Weights of a small image VQ-VAE: soap at rate 0.0034.
Rows from block 2 of the decoder of a small image VQ-VAE, named by matrix and row number. Rows with one number belong to one channel. Each number is 200 + 20 x the weight over its row's rms, rounded and kept within 0 to 999. All counts start at 0.
After each channel's rows are labels from the 100 images, of 14976, where the channel reaches its highest value: "responds to" is what is common among them. Only what is clearly more common there than usual is listed. The data: simulated telescope pictures of galaxies. In brackets: how many of the 100.
# convs0: first 3x3 conv (decoder.decb.0.0.convs.0.weight, 96x96x3x3, standardized in use, each kernel summed), inputs 0-95
# convs1: second 3x3 conv (decoder.decb.0.0.convs.1.weight, 96x96x3x3, standardized in use, transposed, each kernel summed), outputs 0-95

convs0.48,207,214,160,193,212,206,189,223,173,210,190,225,178,183,170,185,204,182,186,173,210,215,170,213,172,180,200,236,197,204,206,210,273,175,208,203,199,183,219,158,202,198,188,211,219,237,184,199,183,200,192,210,205,143,200,204,198,202,197,194,183,183,218,198,224,236,185,192,200,177,206,215,195,200,213,196,171,211,207,157,239,171,187,211,214,216,174,221,201,198,196,178,222,193,196,193
convs1.48,190,199,166,194,197,230,209,234,154,212,212,174,219,227,196,180,224,213,192,207,200,211,210,174,188,189,196,218,175,220,200,201,180,233,250,186,206,216,209,203,226,203,193,211,219,167,188,208,202,223,221,168,183,159,192,185,212,183,199,159,208,197,223,206,213,209,201,202,198,204,205,223,204,159,202,177,227,162,199,160,193,163,181,180,191,199,186,173,219,215,182,169,201,173,214,208
responds to: many stars (70)

convs0.79,209,205,227,225,200,232,223,206,195,227,177,200,167,181,187,220,160,202,204,198,185,208,196,208,193,181,214,206,214,217,199,187,201,181,199,127,199,192,208,214,194,188,187,201,187,208,212,180,203,213,194,222,220,176,200,206,230,200,200,179,227,198,223,206,201,241,185,200,201,215,234,195,166,182,194,248,214,211,243,238,243,197,229,183,215,214,186,212,212,174,206,210,215,229,188,229
convs1.79,172,197,237,170,193,205,170,149,211,203,181,200,193,196,165,188,180,213,181,213,193,214,195,195,208,199,223,210,182,182,205,199,197,236,214,247,222,213,225,219,211,217,186,230,173,194,193,180,185,216,200,186,211,187,179,203,205,197,206,218,233,205,186,221,201,211,227,247,215,182,256,193,183,180,243,198,196,187,236,177,166,225,186,173,182,180,196,200,205,202,187,201,198,206,182,210
responds to: bright star with spikes (57)

convs0.50,209,192,207,213,206,191,200,181,181,166,208,193,191,204,218,175,193,214,166,207,192,208,178,225,202,189,200,202,166,211,202,207,174,251,207,232,214,198,207,219,216,211,206,215,221,227,178,227,167,197,192,227,199,132,200,200,200,208,209,200,187,191,206,193,193,197,211,175,204,192,212,208,195,207,192,103,204,234,200,164,221,175,190,208,200,189,217,193,200,205,194,190,200,187,200,177
convs1.50,192,214,200,184,193,200,192,182,193,161,218,198,204,182,209,208,184,248,176,164,215,187,220,197,189,199,205,210,168,200,181,225,200,202,207,158,192,179,200,211,192,205,198,228,217,167,154,243,224,158,206,183,215,192,200,195,209,177,227,211,180,202,172,201,193,204,220,227,172,211,189,218,205,195,184,127,217,165,203,186,200,200,174,168,197,200,191,169,213,200,195,188,196,223,204,199
responds to: tilted (38); irregular (35)

convs0.68,180,150,218,200,203,213,208,200,213,208,234,209,210,175,226,179,200,213,208,212,192,200,192,222,200,175,177,180,195,179,201,219,183,241,195,174,182,163,206,221,188,158,198,181,157,143,216,151,189,205,176,200,190,250,216,208,213,211,193,200,232,226,177,214,197,189,175,200,198,198,212,195,205,189,214,201,192,218,200,241,200,221,216,182,186,200,193,199,187,197,212,178,200,197,237,213
convs1.68,214,216,233,187,187,156,185,177,198,215,206,200,177,203,184,186,210,186,199,237,204,201,206,211,211,179,152,187,230,220,222,196,214,217,222,201,214,173,201,195,179,243,178,162,172,196,212,200,144,214,233,207,200,219,200,193,194,192,235,212,217,175,178,187,226,154,234,180,211,185,218,181,212,212,200,226,190,196,237,214,217,213,209,194,220,207,198,206,185,208,203,229,212,176,202,200
responds to: many-armed spiral (33)

convs0.69,208,195,158,226,211,214,209,191,228,206,216,200,195,171,192,200,180,163,201,197,199,214,231,206,193,187,226,163,178,175,195,180,176,272,211,213,227,187,231,200,200,188,198,173,213,222,182,226,225,233,207,181,220,206,217,208,182,230,197,217,201,193,169,202,184,153,189,192,175,234,194,212,212,211,202,207,249,200,221,232,200,221,205,211,198,212,210,200,192,198,180,189,214,183,213,193
convs1.69,238,192,193,208,198,196,194,206,164,166,169,211,216,193,206,215,157,153,205,208,184,207,166,185,202,177,200,228,184,193,218,168,191,176,213,190,207,168,199,224,214,187,211,196,177,170,208,209,225,205,183,212,199,182,227,186,188,215,213,175,260,216,189,165,198,191,206,216,197,203,214,174,195,195,222,192,166,179,218,201,162,202,213,205,213,183,221,210,201,187,176,180,176,181,243,200
responds to: tilted (38); winding: anticlockwise outward (33); star cluster (27)

convs0.21,211,232,159,212,201,194,166,174,189,203,182,190,210,195,220,178,221,181,247,201,210,207,207,190,218,189,214,195,236,204,175,199,198,141,200,178,181,243,195,192,210,210,205,201,206,200,195,210,236,219,209,192,203,246,225,184,209,200,183,221,220,203,191,204,180,218,166,192,205,181,213,228,228,207,205,239,181,155,215,201,197,234,206,221,192,215,175,207,186,213,226,200,224,215,190,221
convs1.21,158,191,223,158,197,145,206,201,174,215,198,200,173,166,196,209,201,180,213,193,208,206,200,200,194,223,206,220,232,186,203,219,200,232,190,219,222,182,209,168,200,187,209,232,185,174,200,200,214,207,192,179,213,214,200,194,192,194,217,211,215,203,162,191,200,202,220,183,215,186,200,239,152,173,249,194,193,216,198,204,213,204,200,164,174,188,218,226,205,185,195,188,186,223,183,256
responds to: tilted (51); ring galaxy (43)

convs0.93,200,211,228,182,212,180,212,202,166,191,200,200,219,200,180,210,156,191,169,229,202,189,195,233,191,185,228,193,192,218,230,193,185,180,194,231,192,223,197,202,215,233,205,201,155,226,176,209,236,213,210,233,208,167,182,228,216,172,235,209,184,170,173,232,221,214,176,204,177,185,192,222,178,210,201,150,190,181,168,166,179,198,204,202,180,206,195,198,208,192,200,192,215,199,203,214
convs1.93,203,214,203,179,191,194,188,192,202,195,200,209,192,164,173,200,197,214,231,227,217,203,214,185,200,177,202,193,182,196,177,153,202,127,193,200,181,175,172,249,198,195,200,169,193,184,173,206,176,191,223,219,210,204,206,212,222,185,195,226,184,177,193,203,209,207,208,220,201,194,208,203,179,221,157,168,190,217,209,156,215,232,181,208,187,237,224,198,160,188,191,202,217,189,187,197
responds to: bright star with spikes (68); lensed arc (26)

convs0.94,189,193,184,200,196,200,169,219,200,190,211,229,230,241,173,209,196,145,268,199,208,203,194,202,178,166,205,194,232,180,183,209,208,205,194,207,217,189,198,188,209,202,194,244,199,201,196,210,208,200,219,198,164,201,218,166,171,190,228,167,252,182,186,183,197,207,188,168,208,218,195,213,211,220,196,166,197,183,195,215,189,213,176,221,225,231,200,197,172,205,206,185,205,181,206,207
convs1.94,200,197,178,200,193,194,209,202,251,205,200,191,218,198,237,200,200,201,199,226,206,181,232,239,165,209,218,224,191,200,219,200,213,200,206,221,224,205,220,208,200,183,262,200,191,210,150,200,183,223,199,225,200,200,213,179,192,189,198,205,200,163,178,210,196,207,174,184,200,232,171,203,200,147,200,200,203,183,212,213,223,200,192,200,176,232,189,200,214,200,151,180,176,188,199,244
responds to: small (52); flattened elliptical (43); round elliptical (41)

convs0.95,201,204,241,195,189,228,195,200,194,191,200,216,218,229,246,137,202,212,252,205,198,195,213,190,224,195,196,219,211,242,189,186,213,184,201,200,179,197,215,195,208,220,185,240,192,189,193,171,200,223,179,201,188,204,208,207,197,181,221,209,217,210,186,194,186,236,178,193,200,251,200,219,209,185,208,194,241,155,241,226,197,200,219,216,216,200,181,201,185,177,184,200,182,186,200,219
convs1.95,205,200,173,221,225,167,194,216,175,223,168,217,189,184,170,189,201,176,211,190,218,230,227,193,216,200,191,201,200,228,200,203,203,223,201,229,215,192,204,165,187,231,217,212,208,239,195,250,214,223,229,191,199,211,219,216,207,195,225,195,220,212,177,199,221,200,200,178,197,192,188,240,260,170,192,226,204,192,193,217,223,217,225,178,170,169,183,209,209,232,212,196,200,197,222,184
responds to: round elliptical (40); flattened elliptical (28)

convs0.63,196,195,205,174,200,181,185,216,196,221,200,200,203,163,209,199,226,179,170,199,196,189,199,197,200,185,205,217,174,199,213,207,244,219,193,246,215,200,203,210,179,134,217,179,183,231,212,223,190,221,195,222,212,198,206,209,209,216,190,188,178,201,200,198,200,154,152,190,193,199,210,207,212,209,222,242,192,245,178,203,165,170,200,208,191,209,205,186,200,202,207,200,262,199,214,194
convs1.63,200,207,193,184,200,200,200,223,176,222,200,174,191,215,232,192,207,177,215,206,210,200,200,225,218,204,184,191,212,200,215,217,176,207,212,113,187,188,196,220,158,215,214,190,209,200,197,220,185,200,212,224,217,204,232,200,178,196,186,197,175,155,186,201,206,192,175,194,181,159,200,191,227,172,163,196,203,180,201,214,207,164,165,214,216,217,182,207,224,169,220,189,185,182,229,180
responds to: small (55); edge-on disc (41)

convs0.3,203,207,182,210,203,242,211,207,217,229,210,191,214,263,186,242,169,183,219,192,225,208,191,187,193,186,194,205,219,221,198,182,209,200,189,200,198,180,177,215,185,224,200,186,252,210,201,271,226,188,206,192,193,257,196,207,175,188,209,200,181,183,237,203,200,176,217,183,194,186,197,193,181,200,200,231,184,192,221,221,187,205,218,205,210,200,206,201,188,218,170,191,204,171,186,208
convs1.3,211,181,211,185,184,213,181,196,257,210,190,195,196,167,182,186,168,209,220,228,176,197,188,219,185,190,192,174,189,195,193,201,198,177,182,212,179,163,182,199,185,191,227,172,235,209,209,224,227,208,228,232,211,239,200,222,209,194,218,162,208,189,205,205,196,187,220,209,205,200,199,198,203,207,197,215,177,205,222,186,193,195,206,206,199,181,218,230,142,220,158,234,219,156,196,182
responds to: small (49); irregular (30)

convs0.7,201,180,180,207,206,193,189,190,189,200,183,200,205,159,207,141,186,221,210,197,200,190,207,198,185,215,218,204,203,207,214,168,210,191,182,213,182,195,219,223,219,188,214,140,185,188,205,117,209,193,201,200,202,178,215,200,209,193,181,207,246,151,158,199,190,196,181,226,187,192,195,187,218,195,192,206,199,248,180,201,212,171,180,223,189,200,191,197,190,193,191,186,195,188,200,200
convs1.7,207,193,208,208,197,200,217,185,215,224,185,213,211,203,176,187,228,191,204,222,247,199,182,165,197,213,211,216,167,194,195,218,191,190,200,181,191,194,173,247,182,198,210,191,184,171,213,213,215,211,195,195,184,178,191,200,204,202,186,179,173,156,204,202,203,159,205,192,225,205,208,171,205,183,227,152,230,211,217,204,228,192,142,165,194,196,254,212,216,164,205,193,205,208,212,199
responds to: flattened elliptical (62); small (50); round elliptical (25)

convs0.0,180,200,178,210,210,213,191,222,192,193,203,205,186,151,159,227,187,231,196,204,209,186,184,234,191,219,216,213,207,208,192,197,260,216,196,215,193,211,207,171,200,199,227,181,230,234,184,203,175,203,204,186,216,192,187,179,192,199,235,181,231,164,214,229,213,227,198,186,190,220,186,203,206,200,167,228,187,181,194,171,167,198,175,165,208,225,215,176,178,190,206,182,186,162,194,213
convs1.0,191,149,208,222,188,223,200,200,181,219,199,169,216,278,195,194,201,200,200,207,209,193,196,191,218,185,184,191,193,214,210,216,200,200,211,200,189,214,189,200,205,191,187,214,204,193,201,165,201,209,201,194,195,176,200,181,241,200,200,174,204,186,218,184,200,221,197,191,210,203,224,288,222,192,232,180,193,204,215,168,205,224,186,221,202,209,189,248,205,223,189,168,198,214,185,210
responds to: lensed arc (73)

convs0.13,197,209,185,194,197,171,192,216,188,172,204,181,244,201,179,178,185,190,148,227,215,214,199,220,209,196,205,179,141,198,207,216,192,198,200,249,218,218,189,174,211,197,214,200,213,212,222,219,188,224,198,186,180,197,202,194,207,239,154,236,187,206,168,200,189,169,206,205,204,200,210,192,191,199,187,200,210,211,188,143,188,219,185,217,187,173,192,229,208,173,215,211,202,209,212,161
convs1.13,183,258,178,200,214,195,212,200,174,214,204,190,190,211,200,204,173,189,190,183,176,212,184,216,231,203,200,157,200,200,135,214,215,206,194,200,200,200,180,175,185,159,206,200,179,200,200,232,218,197,200,190,208,208,200,200,191,216,200,199,220,195,229,200,233,200,200,200,200,200,143,196,166,169,177,220,239,205,183,203,210,183,222,200,232,207,224,200,195,206,185,217,213,200,200,141
responds to: flattened elliptical (63)

convs0.76,226,206,227,198,200,193,207,213,205,153,156,200,200,219,175,246,177,200,184,186,221,200,200,211,220,197,188,220,196,208,211,207,213,200,200,200,189,192,192,155,216,169,174,221,212,192,210,211,205,198,194,168,198,181,213,198,197,202,210,200,162,186,207,178,204,185,203,200,209,200,181,192,205,209,184,210,195,124,200,193,208,200,189,181,170,161,165,261,211,176,200,182,216,229,209,215
convs1.76,189,215,186,189,200,200,228,196,200,205,210,200,184,212,166,191,204,227,200,200,186,200,200,200,203,238,189,218,169,215,194,223,199,188,200,198,200,200,192,198,200,200,204,200,254,212,197,207,200,201,206,193,210,185,185,200,232,200,211,176,205,173,255,219,209,193,214,200,212,193,124,171,145,200,188,188,224,220,227,200,185,181,207,185,230,165,189,156,191,154,189,189,196,183,214,174
responds to: many-armed spiral (57); winding: anticlockwise outward (55); winding: clockwise outward (43); two-armed spiral (40)

convs0.80,209,220,192,179,203,197,173,203,187,217,197,179,213,160,202,210,224,186,208,188,208,206,225,181,190,224,179,220,175,186,230,191,242,168,195,204,191,181,205,161,224,178,180,216,175,200,179,210,169,219,166,178,214,213,190,218,217,171,235,196,212,200,230,218,187,164,150,231,196,186,206,209,209,212,199,158,222,180,221,254,198,217,203,208,202,217,203,210,217,188,212,192,188,209,184,195
convs1.80,201,193,165,225,201,204,243,228,192,169,180,205,252,217,215,238,208,197,218,211,218,227,197,185,208,197,217,209,179,188,221,203,211,212,178,187,208,219,227,191,238,227,209,221,236,220,186,200,221,216,226,177,218,216,245,198,210,186,214,202,171,234,193,212,187,202,152,182,181,183,206,217,200,203,204,179,189,208,219,196,197,194,205,183,209,189,198,184,220,198,227,171,166,215,222,233
responds to: tilted (45); barred spiral (41); winding: clockwise outward (37)

convs0.86,200,203,179,203,193,175,201,178,200,214,195,219,198,186,196,175,198,189,170,213,177,193,216,250,180,197,212,199,179,202,200,216,243,189,215,191,212,231,232,213,294,184,191,200,192,237,214,176,197,211,213,203,217,230,188,200,208,214,216,219,189,223,182,205,242,220,216,159,217,185,184,206,218,217,208,195,200,197,194,200,192,182,195,193,212,179,207,211,189,200,200,179,235,162,200,196
convs1.86,186,184,155,184,195,190,189,185,221,208,225,200,200,216,200,200,211,200,206,200,205,209,200,200,200,192,152,219,200,200,183,194,206,200,163,200,191,178,103,166,188,200,239,200,200,200,200,200,215,208,200,200,200,200,200,204,200,200,196,175,200,196,174,199,236,184,200,200,187,200,198,200,200,200,181,200,200,223,161,159,220,190,208,200,200,176,200,200,215,200,212,200,210,191,154,129
responds to: bright star with spikes (62); edge-on disc (35); flattened elliptical (26)

convs0.82,190,188,207,183,227,168,207,194,193,195,169,189,178,200,181,185,199,185,177,189,207,200,211,199,176,139,196,213,159,157,206,238,215,210,202,218,212,193,217,205,199,203,181,202,199,212,214,210,209,207,200,191,204,173,211,244,193,192,189,198,182,175,192,204,200,188,159,226,200,201,187,200,181,237,196,200,194,175,166,156,195,147,192,200,185,222,169,218,214,209,239,206,232,187,223,177
convs1.82,188,236,206,226,204,196,214,206,235,193,223,203,177,203,195,176,200,200,222,212,188,168,182,208,218,236,185,188,177,208,117,248,200,185,155,200,190,189,193,235,198,193,207,200,200,200,209,213,217,207,208,193,200,220,189,207,217,217,189,221,200,191,221,200,182,229,208,215,200,200,168,200,200,188,176,200,223,245,165,193,212,208,200,216,213,220,220,213,216,196,206,207,244,171,204,178
responds to: bright star with spikes (87); edge-on disc (26)

convs0.8,207,163,218,244,209,227,184,200,223,206,193,211,209,222,200,178,211,191,230,208,210,198,182,194,202,184,156,210,200,200,179,200,151,223,239,242,200,203,235,188,221,222,187,200,232,213,200,200,191,202,206,188,177,218,212,189,208,216,212,209,203,194,169,178,200,175,182,171,200,188,245,237,200,196,193,159,226,158,197,237,176,200,237,219,187,200,193,203,192,218,200,200,218,211,200,202
convs1.8,208,190,210,178,200,200,191,184,191,199,215,200,182,316,175,200,229,197,156,227,185,215,200,200,198,200,193,200,175,200,206,200,194,200,247,208,189,214,217,214,205,213,200,193,180,194,209,190,183,220,174,214,199,186,212,213,202,192,171,196,200,200,227,193,197,205,217,200,239,212,177,193,185,181,207,239,187,187,194,170,196,188,222,214,206,195,200,183,189,209,180,204,200,192,177,156
responds to: round elliptical (76)

convs0.67,187,212,173,208,209,176,186,182,206,158,200,207,196,161,163,223,208,204,166,208,190,188,208,220,191,196,209,185,146,217,202,204,197,187,210,213,192,233,193,255,169,201,203,208,221,200,200,216,200,237,220,198,210,162,202,225,207,188,189,189,165,193,182,205,194,172,217,189,211,199,210,163,208,210,226,190,181,236,147,167,189,184,181,200,202,196,200,181,189,161,195,210,209,179,200,188
convs1.67,217,200,169,212,200,179,214,200,241,169,200,187,200,169,177,193,180,159,226,181,210,239,196,200,212,166,165,164,200,199,190,141,197,166,209,210,200,173,192,221,196,175,215,155,191,200,190,209,190,211,225,200,200,214,219,200,197,226,215,233,222,188,189,199,224,186,207,189,215,200,200,192,200,210,155,200,214,200,157,193,192,188,231,200,200,214,209,180,209,218,203,193,200,162,200,172
responds to: edge-on disc (25)

convs0.45,169,208,154,172,200,189,227,189,197,244,206,192,237,233,163,198,223,197,192,179,175,195,185,207,183,154,190,181,190,175,199,225,200,232,183,204,190,208,200,203,202,208,232,170,193,208,196,237,197,235,208,214,199,182,226,208,192,192,199,198,176,208,241,194,211,138,207,183,209,225,200,172,215,256,204,222,187,210,191,197,189,200,187,200,201,195,202,213,209,200,201,211,202,207,176,186
convs1.45,183,209,163,195,200,164,249,207,187,175,183,200,231,215,200,222,200,168,225,209,210,215,200,200,217,160,227,192,200,200,200,194,200,200,247,199,187,196,205,199,195,200,185,200,185,195,200,167,199,200,162,195,229,200,218,200,200,222,166,178,200,200,221,190,236,218,200,189,185,195,175,213,236,128,200,216,182,183,200,200,216,202,200,209,182,219,181,224,169,208,189,171,216,231,226,204
responds to: edge-on disc (62)

convs0.77,200,195,212,166,215,168,184,196,219,206,247,207,219,190,189,192,240,200,200,192,185,200,200,186,186,137,164,226,148,186,200,200,222,208,215,189,200,220,228,197,207,230,194,209,208,200,207,224,235,200,208,230,197,209,194,227,182,200,200,212,200,217,151,212,200,203,164,205,186,200,210,209,200,200,209,154,180,205,175,145,196,200,184,210,216,215,192,214,205,211,212,172,200,177,190,196
convs1.77,200,200,178,200,200,227,190,200,200,188,200,200,200,200,187,200,256,216,200,238,200,200,200,200,200,156,143,200,168,200,156,200,200,200,200,238,182,200,188,165,196,200,194,200,187,200,200,200,251,200,200,219,200,200,215,200,202,212,183,240,200,200,200,200,191,223,200,180,200,200,192,176,200,200,200,200,189,294,200,175,229,229,200,200,200,200,200,227,200,240,200,200,200,200,200,201
responds to: round elliptical (57); flattened elliptical (30)

convs0.32,194,205,192,216,201,218,188,219,179,169,194,197,217,211,200,177,207,176,190,179,226,206,189,193,187,216,201,185,223,187,206,101,217,213,183,164,200,208,209,218,211,214,218,187,200,175,205,212,219,217,211,194,207,201,195,207,211,178,223,206,230,179,205,196,196,200,185,190,176,177,149,189,202,215,177,221,164,230,210,251,176,197,188,193,225,218,187,186,186,233,201,193,202,188,205,190
convs1.32,184,168,200,197,211,205,215,207,192,180,192,197,189,198,207,196,189,187,186,212,182,203,213,208,214,183,194,219,215,211,209,139,195,235,236,181,229,205,225,229,223,200,188,227,143,194,209,195,172,208,166,214,200,178,165,196,176,203,171,192,171,242,203,204,193,205,172,165,221,210,193,221,197,180,232,192,184,178,225,234,200,199,227,212,188,184,225,208,205,166,222,187,177,210,191,205
responds to: lensed arc (40); ring galaxy (29)

convs0.71,174,184,206,172,172,199,213,236,213,211,200,189,223,205,162,259,212,162,215,181,168,199,160,209,197,179,205,188,194,201,198,173,227,208,197,184,235,201,183,174,200,182,213,198,223,214,190,204,205,208,196,220,214,241,193,212,223,219,213,187,213,170,185,188,209,174,200,193,210,202,198,200,186,201,195,238,211,198,231,188,208,228,233,189,253,206,197,217,205,183,217,197,201,158,168,205
convs1.71,246,218,235,160,199,210,188,229,195,186,163,194,195,220,197,192,209,200,197,232,205,165,198,201,204,229,163,193,200,197,208,185,236,220,219,225,218,185,222,181,237,235,175,197,186,200,192,199,193,217,183,222,188,219,182,193,227,192,201,161,205,191,236,192,216,167,223,189,215,184,202,193,197,217,212,227,164,238,203,213,197,195,201,197,178,242,183,226,194,168,200,190,211,206,213,223
responds to: edge-on disc (45)

convs0.78,191,193,214,214,197,200,181,197,200,209,209,224,227,189,225,257,226,200,211,200,200,212,172,183,192,169,209,209,200,200,182,200,209,185,200,254,200,208,200,221,174,177,230,172,216,225,169,210,222,181,224,200,178,200,207,200,193,201,229,199,200,245,193,216,208,186,120,200,187,191,200,223,212,208,195,184,181,218,165,188,187,176,187,200,200,179,190,191,169,172,202,181,196,216,230,209
convs1.78,204,200,224,204,203,217,224,170,165,225,208,193,212,218,198,201,248,199,186,197,219,186,190,191,196,213,194,212,193,225,196,256,176,226,192,208,198,200,215,194,212,225,163,210,192,120,213,251,193,198,182,233,203,191,207,180,193,196,198,186,208,158,197,206,176,194,189,216,220,217,199,206,162,180,203,208,222,214,177,190,200,186,174,220,200,215,207,204,225,193,181,189,198,225,221,203
responds to: flattened elliptical (82)

convs0.15,210,220,180,203,210,211,200,210,195,200,180,213,210,213,241,210,189,154,235,211,202,219,184,207,192,193,200,208,233,200,184,218,200,136,212,203,192,207,188,157,221,185,187,201,210,227,191,208,224,173,212,184,200,212,200,188,193,226,195,203,165,200,202,212,197,196,227,198,203,194,205,209,198,193,203,208,197,104,202,200,199,211,197,188,182,166,203,208,205,149,215,191,198,193,187,229
convs1.15,176,181,212,191,200,197,192,210,217,191,216,176,211,194,208,224,196,206,219,198,206,186,197,176,197,227,216,209,229,181,209,183,208,234,224,174,194,247,211,145,260,204,165,215,190,195,200,184,209,195,201,166,209,201,200,157,199,196,205,242,204,226,181,183,200,207,211,208,212,189,223,231,199,191,223,158,200,221,171,197,215,207,171,209,217,178,197,217,216,198,188,186,177,156,196,224
responds to: lensed arc (37)

convs0.89,190,205,186,172,221,193,225,185,200,200,217,186,195,212,206,232,238,227,210,188,173,197,174,217,189,180,201,200,206,190,204,243,247,174,200,230,190,222,174,209,157,200,204,201,161,211,200,203,220,222,187,178,188,229,227,196,200,200,184,204,166,178,198,217,192,204,180,202,199,186,208,177,183,210,207,225,171,169,195,179,189,239,138,187,184,196,215,200,224,202,205,195,192,205,163,227
convs1.89,161,173,213,169,180,207,216,231,214,179,189,177,200,198,208,198,216,216,196,198,210,200,211,208,196,222,240,199,220,179,234,193,206,202,190,191,210,184,221,215,214,219,188,239,173,240,192,180,186,173,184,196,181,188,194,212,164,199,199,212,173,200,176,185,185,224,185,194,209,202,235,212,207,192,244,155,169,204,200,193,153,219,190,192,173,229,201,231,195,161,217,200,198,227,196,221
responds to: tilted (38); ring galaxy (28)

convs0.23,186,164,214,202,197,190,188,190,223,218,200,201,181,235,208,236,203,238,219,189,187,213,210,201,205,214,210,213,166,208,196,251,149,221,200,241,221,176,214,205,217,212,200,222,219,219,197,173,196,226,187,216,208,182,212,226,208,184,221,206,182,183,173,213,186,203,167,185,200,200,244,230,186,198,222,168,196,208,155,204,173,174,181,209,192,232,189,187,194,201,201,181,183,178,215,199
convs1.23,214,208,156,162,211,183,200,200,222,204,217,224,176,177,167,211,219,191,200,181,239,200,187,210,171,222,238,188,175,200,200,186,214,200,199,266,200,200,200,187,157,202,247,188,200,248,212,188,188,228,191,200,200,214,200,216,200,193,221,175,209,200,193,195,207,208,206,200,180,200,216,205,199,170,222,231,200,200,193,207,250,207,200,219,177,200,210,200,217,222,226,240,200,200,193,185
responds to: bright star with spikes (61); flattened elliptical (25)

convs0.59,207,204,211,219,198,213,210,200,190,179,198,200,215,190,204,200,200,227,144,221,216,202,174,188,201,224,184,201,200,216,200,188,192,202,226,219,191,206,210,204,220,181,208,150,188,190,189,164,151,192,221,205,211,202,218,210,223,161,215,192,186,207,173,223,200,155,204,181,174,185,201,188,187,190,193,211,181,241,200,229,219,142,204,193,210,212,206,198,222,185,196,198,191,152,238,230
convs1.59,189,239,192,200,190,171,183,192,208,161,200,194,179,184,164,182,170,160,212,254,182,252,200,206,209,183,190,187,187,187,200,161,191,163,198,212,200,200,178,224,195,189,222,158,207,213,200,210,189,197,177,198,209,261,202,200,204,195,189,203,211,205,216,200,231,194,194,184,195,200,195,209,215,200,184,232,189,207,200,195,189,154,217,189,184,216,181,181,190,206,198,191,172,177,200,165
responds to: bright star with spikes (67); round elliptical (26)

convs0.43,190,182,166,201,222,221,186,219,202,168,223,206,193,229,166,209,191,200,222,209,170,207,200,197,169,186,191,225,207,179,170,200,225,196,200,226,213,220,204,204,187,214,229,211,216,189,200,238,200,200,200,213,187,241,200,188,177,243,179,176,219,183,213,176,228,205,238,175,213,224,219,237,210,190,218,242,208,181,188,206,202,216,201,209,240,188,208,197,195,163,200,200,185,246,176,194
convs1.43,212,191,169,207,200,215,237,200,200,210,169,200,213,242,186,164,210,220,208,206,183,200,217,200,161,187,191,200,200,180,185,188,200,208,165,196,200,185,182,236,199,220,200,200,205,202,200,202,209,223,224,227,193,200,200,183,224,188,175,177,167,223,211,187,187,107,225,207,196,207,185,199,193,200,202,183,189,195,228,192,242,198,200,212,200,200,210,217,184,190,200,191,211,223,215,254
responds to: flattened elliptical (59)

convs0.16,150,195,226,245,166,209,172,175,200,206,203,203,169,200,206,173,201,207,219,204,196,210,203,196,210,183,203,177,222,187,193,234,224,218,200,200,200,168,197,202,161,223,194,170,205,194,206,204,243,165,189,208,185,223,187,228,180,209,174,210,179,177,164,215,205,225,161,200,237,205,214,209,183,200,199,156,222,161,195,187,195,219,197,220,211,200,188,200,217,231,205,207,230,208,193,195
convs1.16,162,230,157,164,200,203,197,200,249,200,200,200,206,197,206,200,215,245,200,200,185,199,206,214,227,189,195,183,202,200,187,168,200,171,190,204,200,173,181,201,194,173,176,155,178,222,193,208,164,214,193,228,173,234,203,225,212,206,202,195,200,222,214,192,211,186,218,198,151,217,149,165,208,213,160,200,215,198,226,200,206,213,215,222,188,203,217,176,185,204,191,186,212,194,191,182
responds to: round elliptical (66); flattened elliptical (25)

convs0.58,164,198,210,205,210,204,193,247,200,208,200,215,191,163,199,159,194,145,221,187,200,206,200,204,193,193,222,180,212,183,183,220,170,168,200,213,222,178,200,218,221,200,198,163,211,139,179,192,209,200,235,214,225,216,225,210,219,193,225,194,242,208,208,215,209,207,193,192,186,216,189,244,218,199,207,215,200,255,200,224,192,185,210,193,193,210,217,181,202,189,200,182,194,178,216,204
convs1.58,210,208,229,205,203,188,200,202,197,185,161,215,182,193,231,180,171,175,194,222,185,190,202,203,208,189,181,184,210,204,195,212,195,202,238,192,200,179,204,210,200,234,170,179,195,222,188,194,184,200,172,191,191,248,210,217,200,196,208,205,134,190,203,196,210,215,191,162,231,190,192,227,220,200,189,200,186,150,211,213,167,187,229,212,181,237,165,192,187,166,197,171,169,172,206,205
responds to: tilted (40)

convs0.44,197,218,198,214,230,209,205,181,199,132,194,208,185,180,188,167,187,223,200,220,171,220,237,200,207,233,223,242,182,206,230,188,147,241,235,184,209,224,218,189,191,234,213,213,189,191,209,170,185,243,200,203,197,196,197,211,217,196,216,229,191,205,213,200,202,218,193,219,231,211,194,189,177,206,182,178,215,195,206,213,205,212,208,200,200,192,198,187,200,213,226,170,222,200,200,165
convs1.44,225,171,178,200,200,179,210,200,200,186,226,187,221,200,168,176,190,184,228,221,218,198,189,200,200,157,206,208,145,200,200,182,198,211,185,184,190,176,188,189,193,200,200,141,194,222,219,200,185,226,230,148,210,222,216,191,188,180,204,176,214,200,203,188,211,158,194,200,190,212,207,202,222,178,156,187,213,180,198,225,228,202,224,214,207,221,225,208,171,200,191,180,208,168,210,169
responds to: bright star with spikes (100)